Weights of a small audio-text matching model.
Data: trained on short pieces for a synthesised band: melody, chords, bass and drums, 7.4 epochs.
Rows from block 3 of the fusion encoder of a small audio-text matching model, named by matrix and row number. Rows with one number belong to one neuron. Each number is 128 + 24 x the weight over its row's rms, rounded and kept within 0 to 255. All counts start at 0.
After each neuron's rows are labels from the 100 texts, of 14976, where the neuron reaches its largest size: "fires on" is the input token at the peak. Only what is clearly more common there than usual is listed. The data: short pieces for a synthesised band: melody, chords, bass and drums.
# gate: MLP gate (fusion_encoder.blocks.3.mlp.gate.weight, 512x128), inputs 0-127
# fc1: MLP up (fusion_encoder.blocks.3.mlp.fc1.weight, 512x128), inputs 0-127
# fc2: MLP down (fusion_encoder.blocks.3.mlp.fc2.weight, 128x512, transposed), outputs 0-127

gate.506 [137 131 135 126 156 188 114 115 169 170 125 142 135  78 150 152 136  74 150 111 106 143 116 109 145 130 111 104 133 138 123 122 144 140 136 108 106  90 138 167 116 128  95 103 144 116 116 136 123 149 108 189  96 135 125 148 138 118  88 141 114 145 153 169 112 112 150 122 158 184 116 132 121 130 175  90  89 134 127  96 116  91 116  59 145 147 123 134 122 132 102 137 178 159 116 131  99 143 126 153 135  83 117  81 101 108 128 152 144 147 149 143 163 127 102 132  86 113 133 134 138 140 133 114 151 140 119 107]
fc1.506 [142 122 118 122 172  84 152  86 153 108 121 126 134 105 151 111 172 135 128 112 180 173 136 119 153 140 158 140 135 134 125 114 129 125 116  95  88 125 115 103 124 163 127 101  80 125 141 135 158 123 101 130 168 152 110 138  80 126 149  87 121 112 155 132  97 123 164 129 149 125  60 146 115 139  89 106 161 112 165 150 110 111 139  92 141 135 128 115 143 109 107 145 125 150 101 155 126 124 133  86 109 138 109 137 129 140 141 134  70 100 128 154 129 140  94 130 174 190 104 122 113 129 134 135 123 166 150 156]
fc2.506 [109 126 152 107 123 135 181 149 126 170 142 122 156 131 149 104 122 119 171  99 139  94 153 114 139 151  49 166 148 110 127  96 105  99 145 131 130 107 136 108 115 181 131 126 142 161 150 179 124  93 142 110 178 166 120 152 138 132 113 132 114 145 156 121  70 117 123 149 129 121 108 113 117 128 120 132 121 143 116 144  94 124 121 172 103 161 126 132 121 117 122 124  98 131 120  98 130 131 114 144  72  75 108 171 136  88  83 132 100 144 122 121  92  95 125 116 128 115  93 109 116  96 130 133 156 127 134 118]
fires on: "noise"; "bpm"; "harpsichord"; "<end>"

gate.134 [123 124 156 112 100 129 117  81 110 145 157 135 162 124 151 122 137 126 113 159 184 158 125 110 147 127 121 103 117 146 104  68 157 127 139 141 182 116 137 146 125 132 111  95 110  82 135 132 119 176 136 143  96 112 139 117 178 108 151 133 142 122 141 151 135 115 184 153 103 129 120 108 136 134 120 154 148 136 110 140 104 107 121 165 110 113 108 154 126  84  65 104 112 147 143 119 152 121 143  99 167 166 128 100 107 135 137 104 124 100 130 101 110 163  85  90 132 112 110 149 113 159 180  97 126 139 134 109]
fc1.134 [127 105 115 108 104 123 125 153 144 147 116 128  86 115 108 137  67 205 190  99 119 128 120 169 109 133 129 136 138 128 103 177 120 152 139 135 150 130 149  62 128 137 153 147 143 138  74 100 107 138 129 191 140 142 149 150 143 153 129 125 163 112 119 125  92 129 149 111  89 130 121 108 118 121 130 101  95 120 109 151 183  89 119 182 121 152 126 145 113 115 148 136 101 166  99 131 114 126 134  96 148 129 136 113 134 124 139 148  72 140 136 119 117 136 145 111 116 128 114 124 164 143 102 124 135 144 118 115]
fc2.134 [168 136 130 111 129 130 137 115 124 138 116 131 172 214 112 169 169 112 143 108  68 100  90 132 115  84  93 118 120 144 138  83 168 129 147 145 102 132 102 129 151 138 161 130 109 124 124 142 166 180 136 128 112  97 130 164 114 142 140 132 148 125  95 145 126  97 134 108 124 101 132 125 132 160  65 108 158 172 112 131 162 124 130 137 150 134 145 131 132 107 125 107 113 137 106 121 156 106 128 141 109 136 128  97 110 122 135 161 144 119 108 123  74 122 143 130 170 175 154 128 164  92 142 125 120 124 141 129]
fires on: "noise"; "saw"; "hits"; "shuffle"

gate.233 [102 143 170 110 129 160 164  74 154 146 110 105 140 156 112 173 137 150 105 101 107  69 122 159 109 124 111 135 142 140 115 114 121 146 142 120 123 170  83 114 128  76  84 136 182 136 127 138  96 137 141 111  97 166 141 155 118 163 103 142 140 153 126 107 145 146 118 136 120 137 106  86 123 130 155 141 167 115 129 125 131 153 157 123 138 127 161 124 126 102 132  98 154 133 115 120 141 100 186 135 101 107  89 143 146 153 119 137  94 150 156 139 101 107 124 102  79 119 141 127 166 130  75 127 109 113 146 120]
fc1.233 [109 117 138 116 104 102 130 141 146 127 118  73 161 105  64 128  94  93 150 128  83 147 139 109 122 154  98 160 116 107 106 136 142 131 130 163 121 153 123 135  95  67 127 131 124 127 126 111  87 153 141 124 152 142 130 130 161 113 114 108  74 149  78 142 158 127 121 130 140 158 121 141 148 174 120 111 121 142  91 142 149 142  96 125 161 120 177 126 155 145 133  64 141 114 132 126 145 119 149 159 130 159 160  97 145 176 140 155 125 116 109 171 139 130 145 110 116  97 116 132 155 102 122 145 125 166  94 120]
fc2.233 [164 116 124 115 173 109 131 118 145 141 142 152 144 138 169  77  95 187 120 130 132 156 126 117 145  70 154 119 121 162 112 128 112 119 171  97 137 124 131 133 152 137 145 120 119 114 108 138 147 172 173 144 145 122 123 166 136 150 151 109 139 128 127  68 131 130  99  81 141 158 117 192 111 123  96 131 144 117 111 136 153 140 119 145 161 151 100 118 119  77 134 106 149 143 159 116 123 111 105 104 133  85 126 107 109 112 142 100 105 173 127 140 144  82 122 123 135 103  77 114 130 119 115 116 165 125 104 108]
fires on: "noise"

gate.186 [126 132 129  83 110 162 125 167 154 122 120 132 141  83 126 122 130  95 140 103  74 111 120 159 124 138 127 122 141 145 131 105 117 151 141 133 185 137 118 129 152  93 157  94 150  99 148 158 151 110 121  85  76 156 139 114 120 122 112 103 121 151 138 136  95 144 131 138 153 132 158 146 140 132 100 163 141 124 164 132 151 154 108 184 116  76 112 145 139 141 112  79 161  98 124 111 164 122 126  77  95 148 160 113 127 137 108 127 127 124 154 103 168 178 134  92  81 105 126 143 133 126 131 104 156 107 149 135]
fc1.186 [ 96 133 134  99 140 144 132 122 119 171 131 111 110 120 134 131  71  81  67 125  90 131 158 164 131 114 121 133 143 127 110 103 138 139 126 141 150 118 120 147 150 147 152 142 150 131 129 150  80 118 110 105 124 136 108 116  99  96 100 128 116  89 123 160 120 115 109 144 116  86 146 169 125 113 131 112 125 121 181 106 146 164 107 186 113 104  89 162 125 173 102 136 138 104 148  91 134 152  95 133 103 128 139 145 132 168 105 105 135 141 137  80 131 112 131 121 148 104 102 171 130 133 124 160 139  75 174 104]
fc2.186 [144 112  87 164 118 131 139  84 119 150 173 145 164 120 125 141  93 120 134 152 179 113 127 128 127 130 132 122 111 127 122 100 136  91  82 112 165 121 134 117 102 131 157 109 118 195 120 131 151 127 148 132 121 125 122 178 145  88 147 121 140 166 136 125 150 196 109 122 132 122 104 133 142  99 112  90 116 140  80 118 100 150 125  78 112 134  96 130 135 124 106 111 151 141 140 141 140 126 105  73 108 155  82 160 106 135 124 126 163  94 119 109  98 162 107 173 117 154 156 140 118 124 129 102 154 137 154 136]
fires on: "noise"; "time"; "harpsichord"; "b"

gate.255 [151 110 122 154 122 130 176 111 122 155 144 166 114 108 105 121 122 153 131 157 151 104 109 131 139 171 138 117 142 150 127  75 146 140 162 158 122 120 136 143 119 140 177 134 144 114 108 111 160 116 102 138 144 139 128 103 123 101 124 146 150  98 135  98  78 139 134 123 152 155 154 145  99 142 153 145 140 116 126 167 101 120 136  82 142 117  74 123 165 148 126 141  99  92 123 165 132 102 108  96 103 129  89 199 154 100 168 115  71 119 124 117 145 100 129 119 107 129 109 132  88 151 161 138 123 170 123 153]
fc1.255 [120 118 146 139 124 103 122  98  78 119 138 113 101  82 127 136 144 115 100  90 179 131 167 133 128 105 140 176 138 103 126 146 138 120 128 135 119 152  83 139 131 157 144 135 154 141 104 113 124 158 156 129 164 152 118 117 101 143 120  98 117 152 149 111 130 136 145 124 115 130 119  83 156 124 159 131 104 149 130 108  86 158 144  54 102 118 115 128  97 142 103  88 143 119 116 110 121 176 129 109 138  94 141 118 149 147 102 137 122 144 142 136 166 149 161 144 135 165 166 202 113 124 143 104 180 113 141 150]
fc2.255 [118 131 135 107 145 152 171 145 156 122 108 122 165 136 118 117 129 153 160 101 169 141 117  97  94 168 148 138 133 125 113 155 127 167 136 150 107  85 137 128 123 132 186 152 119 110 144  76  74 168 133 103 143 137 145 199 123  91  81 130 172 109 139 144  90 127  90 102 136 118 161 112 126 143 133 127 116 128  98 100 128 138 113 176 142 166 119 118 118  71 126 152 113 113 131 108 131 102 142 145 126 120  78 113 153 130 146  98 116 111 132 125 105 102  77 150 101 124 123 116 114 114 127 147 121 120 122 133]
fires on: "noise"; "bpm"; "with"

gate.442 [107 134 131 106 113 138 143  99 113 151 142 133 129  77 130 137 134  98 144 110 190 118 157 135 159 132 112 112 133 137 118 166 137 117 153 124 149 121 139 143 145 129 127 126 147 112 125 125 126 151 161 113  91 145 113  66  94 142 124 124 123 158 121 132 114 117 145 122 165 148 146 151 123 109 109 142 108 129 105 128  95 141 122  61 204 131 150 111 130 136 138 130 140 119 118 138 156 140 137  86 137 108 129 152 146  90 114  73  65 128 140 131 140 143  77 101 152  97 185 133  88 114 188 128 131 127 156 127]
fc1.442 [121 146 133 129 130 132  93 116 134 132 140 137 118  84 117 113 159 101 110  96 160 121 157 144 168  97 127 101 122 155 103 144 107  88 152 123 169 109 138 144 108 130 118 112 127 129 112 134 124 148 110 114 113 106 119 111 137 160 128 144 138 156  97 123 151 121 141 128 153 155 115 156 124 119 134 144 124 145 111 137 113 163 129  49 201 144 153 123 130 128 153 150 104 156 118 149 145 124 134 118 131 113 130 155 134  59 120  96  72 128 172 126 121 156 116  87 126 113 161 135  58 118 201 131 128 135 143 122]
fc2.442 [ 95 128 109 111 132 144 181  95 124 133 162 128 100  50 143  91  95 130 129 134 137  94 155 125 134 114 136 181 167 113 122 105  81 163 119 142 100 151 121 140 137 142 108 124 118 107 129 108 130 142 117 130 241 112 123 120  90 113 151 128 141 152 137 157 133 133 152 139 130 142 100 124 110  88 134 121 104 120 111 135 129 133 135  99  72 123 113 130 128 100 107 110 129 133 107 137 115 128 151 121 137 168 130 127 125 156  86 135  64 143 148 126 135 121 114 110 140  99 115 123 130 176 134 140 127 131 118 144]
fires on: "noise"; "like"; "quiet"

gate.56 [184 106 130 100 112 115 111 114 111 138 105 120 132 121 151 140 141 152 178 173 146 141  93 119 143 129 148 116 140 128 139  69 141 140 151 139 110  80 101 106 101  96 145  95 123 150 152 121 106 136 185 140 112 114 146 127 139 187 178  96 115 143 113 137 127 106 130 103 139 112 122 158 148 140 118 129 146 104 175 118 138 140 123 144 157 119 160 164 137 141  89 132  91  75 153 109  94 126 137 119 119 113 121 164  99  97  84 135 109 107 102 147 155 108 134 160  91 118 134 139 128 106 162  83 131 146 136 139]
fc1.56 [172 157 155 103 160 127 132 143 139 119 146 130 138 124 174 137 128 123 151 136 138 116  96 149 182 139 155  50 150 113 100 109 148 102 135 131 130 109  79  86 190 144 104 103 146 107 121 129 127 121 163 160 152 111 161 126 132 166 101 124 111 122 111 144  80 100 142 116 116 103 147 126 147 112 117 153 101  85 140 137 150 150 123 125 122 115 126 154 121 130 127 123 108 102 114 129 120 114 108 153 128  89 136 102 109 123 126 152  98  78 121 124 124 120 145 217 116 111  96 146 165 127 141 132 113 130 149 124]
fc2.56 [159 122 135  72 144 160 115 121 131 118 112 124 159  97 130 140 130 122  90 132  76 147 172 114 153 170 123 132 130 124 129 111 131 116  95 151 109 106 120 145 131 148  87 126 124  93 105 159 159  87 149 124 158  92 124  94 125 124 111 133 122 104 155 132 107  91 123 119 128 101 153 193 119 142 159 123 137 132 148 158 157  99 121 105 121 108 112 131 127  91 134  47 131 142  92 102 140 136  91 116 128 173 121 151  84  98  70 143 147 121 148 130 103 121 144 131 162 139 128 121 168 111 133 133 154 126 150 143]
fires on: "noise"; "e"

gate.213 [116 163 141 166 160 144 117 136 182 191 156 111 139 118 114 114  91 149 111 129 107 163 187 106 133 115 136 135 114 144 150 109 128 105  94 113  95  88 121 158 134 103 157  87 141 153  92 146 101 118 135 128 117 122  97  99 154 117 152 155 125 137 112 126 123 129 109 135 140 132 133 126 101 122 171 121 143 131 104  76  90 122 133 124 112 131 165 155 151 140 150 178 112 135 132 110 121  85 148 158 101 164 140 132  93 176 105 114 110 150  66 124 140 106 121 151 106 116 147  86 126 118 139 136 128 123 115 163]
fc1.213 [109 160 118 116 145 117 149 143 115 121 147 136 114  71 154  86 134 129 107 118 123 154 100 102 166 161 122  76 115 108 111 128 183  92 158 130 113 149 150  83 134 176 107 102 110 110 104 121 170 121 155 149 113 134 134 155 151 100 146 128 105 135 113 162 162  84  96 156 128 156 108 165 119 128 131 153 110 152 120 155 112 142 137 100 158 163  96 145 165 159 112 133 128 107 117  80 164 123 173 123 126 105 119 116 104 121 103 138 126 102 161 129 127 114 117 110 118 130 153 163 109 139 130 139  73 127 156 105]
fc2.213 [133 132 149 140 135 135 128 165 141 123 123 120 104 150 115  88 149 128 127 108  95 141 140 112 132 137  91  93 121 127 138 160 142 131 152 121 141 156 119 140 153 151 139 110 164 157  98 103  82 110 145 119 167 133 101 124 139  83 144 134 118 121 133 145 134  90  95 131 119 105 146 129 146 110  99 162 145 121 133 138 123  81 156 188 117 116 148 151 146 180 116 147 123  92 146 122 106 139 122 146 137 138 140  77 160 107  80 138 126 105 157 147 117  68 116 144  77 110 123 168 178 122 132 116  92 125  81  74]
fires on: "minor"; "on"